python train.py --model="segmentation model" --image_size=48 --horizontal_flip=false --arch="unet" --norm="batchnorm" --learning_rate=0.0044 --beta1=0.9 --one_sided=true --gradient_centralization=true --batch_size=256 --lr_schedule="cosine" --final_lr_fraction=0.1
Rows from block 16, named by matrix and row number. Each number is 128 + 32 x the weight over its row's rms, rounded and kept within 0 to 255. All counts start at 0. Numbers have three digits each. After the name is the row's rms in percent of the matrix's.
# conv: 3x3 conv (model.decb.1.2.conv.weight, 128x128x3x3), inputs 22-32, a 3x3 kernel for each
conv.39 093:132126129064127131125087130125129127130127130138127125145127126128178139123148132127130138126116118127142129127125121127128141123125125133027129129138122100244123127122130169130127119142127162124125121167128129222130255136150146127131193127255134125130126127129107152129128128129126129129128127125
conv.40 076:124129129153122116126097135120129128166129128104130130133202129120137133129137118129127104141131119135131128120172115126120075125131128131148128127128128132129123141106153000126125126137101130102129127123136138131148133146126128124125136132135128147145126116129128124127128136131121128130129155117
conv.41 124:128130136124125125127128081128124126129135133132125127133133170138122090125123086128141125125131134128124098132111135123112125135129112128109128107136126124161127157143138255130128130128142128140140153129126124129129147185156132126177127136219129130128124132119128101125128109000130135100123117129
conv.42 127:129128126129128129135125130128128130118127128129124127157131136131124125119136098114128128119129128121120125136146139203131115117124099120129117127125057127122127196150128176127128119127128207134128132135126145126137143128130144205129205171135148128126104125134136154126130128128125120127170129132
conv.43 085:126130136099121104062129123131118131129123128128128136136130123154155111132160126128137157126130121129129126154128156114143122124119132132128127133131132138135126135129131123128131156133139130128128130128128135137127149116135124165128120128129144126129123129108133133103135137121126179131130112146
conv.44 084:121098130139157116139123126129137114130128134127129135133083175132119136155119126140127145136130127131128129128103094166130129121115129135122125116136124128116129137156127133129127129129132080221113135117131147129128124119208132127130134131128124217206120124114124123129097121124098135132131126129
conv.45 069:125125122052139140126123136127119128136128142123128118126128193160146255126147102129132123130147130167161144129120084126110105131128108128079124126145128130134129217126127129125127129130121129241122129134127123116129123128130249128131169148139163126130127132129080138128114158131128128138137120133
conv.46 131:127131129128127131113149141128122130129132095128058134128131144127129124128128164128126131127133122129128126127121114128128128128128136128128130129114128127099105129122220129102125143126113255246129136255128158128128168174132127129130255127138131126136128130133125121136130132122127129139127128130
conv.47 078:131128202125124118123127128134129128126133144130142128126133128117094123132133121128133120107124127129118132124127135118103118127127119127127127131156130128130121174123125122123128136137131237189127130125126130128138156123128129128148129123255129144125141143182136143127133121112125126134139128115
conv.48 063:130128129127128130121116134128131128132123130159131128119127087122126092116129121120127129138129124132151128117115106129122139170136158132122125127130118157130129126125124135128122130136123126130130134125124142150126140160000255255111128172079125128128154130115130121119139118120131132128131156127
conv.49 085:127127135127132119103124132127131132126119123118128127130126133134080124192155255125130133126143136122134141147157119124128128121133112128129129129128130132134118129136126164128130132119127125134131132121126131255128127127135132128136135215125129129155106132108106127022131125116124131126138127130
conv.50 075:126132127130119130130139127133126127127130142128132128133129129134135127135125083095106116105174168125194168115132146150121140122161137123127128125144140130153131129125126126125130128151142129137124143255131126106128128129144135127155131162081128128129128133123129102124133131132128079046149129170
conv.51 107:130179128124136121130128145127127126126128128085128127128129135126130206122092131125125130056124139124098128131127129122126140117126126124128127125129129128126127124128154123126129149116151126131128116148127129126128255151131143184145166154133139129127118126121129131132127127139094125151129125125
conv.52 108:132126128127126131025128137127129125133114129091173118154149146128117123133121132129137120130129127127128127128163121129111125126132120128128128130101130125124130133128130236122139129132128129135134127159120129004165141127137165131166255104189130129125099128127125128129128130128104128127128126142
conv.53 101:130131130156128127169138130130129133128130128127141138128109126129125175128142127130130128127129125127130130104123056122133103115128129129109127074122127148132133165147149142163127126126131127124127123130128183129130159127128140130204174124130130132129128121130127128171132126130127117134132128130
conv.54 086:129130125128128131115125136123126127128122131096118128137127140206109210132126112130131128124122128147129132142088115121126128126100148130131126133130129131090134097126129128159131127128135149130149123132135128120119097121139203144130218192151139141130129139129126133122128155081131128130126142159
conv.55 122:128124145128129129122129123130127129147121132111104119126128129129129127127159178112129126130126128167179140128130127129131126128129191129127134116132127122144101125128126203128126131210152129130123127120136127178128129124127127128156126131152128127128126134122154084129115120116129125128126128126
conv.56 132:148128130155124126164126099123129136128121116125127129128127128102130127155129127128126130129128130106128124126132117118121128135132125165127131110116130130133120135137130126130129136129130127157128158192131152131126249128140134137130204134200168129169136114120199112139111128126118140123117127128
conv.57 071:128130130138114128124130125132128129116126122103115094129133127171095124213140156132123127125128129133123125130126131105128127114130127133123126128132122129117126176124128128128123129131135255180136145135129135109128126079127140127136197131130163129161127181128102130178126119113127127119132137128
conv.58 125:126127127115131128128120126130130128128128127127109138131227132108129213124128168131136129129152137126139127135111119131159140106126128129126129129127122124126125124128126204128132161126128135151128182203139175180136255203162142127142192132172125127128124119126128131126134130145155132145128128124
conv.59 090:128129130128128132169125128126135131124177126123084099125145129138134120133124131130128127127140126126122131129119127109101122126135112121139129120122137135130132154128133127130136148189152123148132129084126131102164163086128134129212121255130126126127126140121128125130141136128147089124129131136
conv.60 103:201125133129126127135119130128123127126133117126162123137128129127126133146134125128130132122138125120108127125105124118137132131092121129126136130112123124127127132134127174120129140131140142129128130125132127144129239185128126133123128135192147125132124128128124128122130125125128147113126130129
conv.61 083:096120125113129128131078121132127128127127127131128128143145128146117123146093097132118129129128128127114089159131200136128070147181140138131143128131129126127130125153127139129128242113132155129132129136127129107128134128128127128123226182140128129120095128126126128114125124146129143120120144133
conv.62 093:131129126171121131148133136135131124127128133139194133142071147124139135148243133126116128130131111122099128177133125128111113128121127067119127124121122132133106149130127128127125127146121122115129190127127128130128254122225167128126139137136126133149154124127130079123129101127129126119130123124
conv.63 036:150163129130120116127128133169124110103132130127132137109140152141125133130128122127131124132128115146128136123110130115121119125127121123128125125140130123132126131148133154132129125143131151138128127125126128145128161130144129128150127133123105128130123135126126127106144131024127134000130127115
conv.64 085:119128145133128123164123129127126131100142130128117125127087092129130122130127138129088133129131137127093114139098127132130120126126124128128132125134128108121129216113128138129130154136134208125127128128136147128128255134137124135136124128131128119118089118123136136105131129131129136134123126133
conv.65 075:136125159144127147108124128128111126158115122130197143126128130123127125111104132129126106122128185136167167146122122136125114108136082128123124128153140127135104124131132140118122127131124106143127182145118104129153140129129142129129128208141136130131127125125125129088127126105142130123138126136
conv.66 072:129136129113127133119139130128125128129119123127132136139048106122088069128116128127106128131130093137127129125160107118121150129124124127126125129124125133128117127128151123151132130088129131107154124128129130170126122125172244182129132255160124119147138129128123116129119133105128124121132128129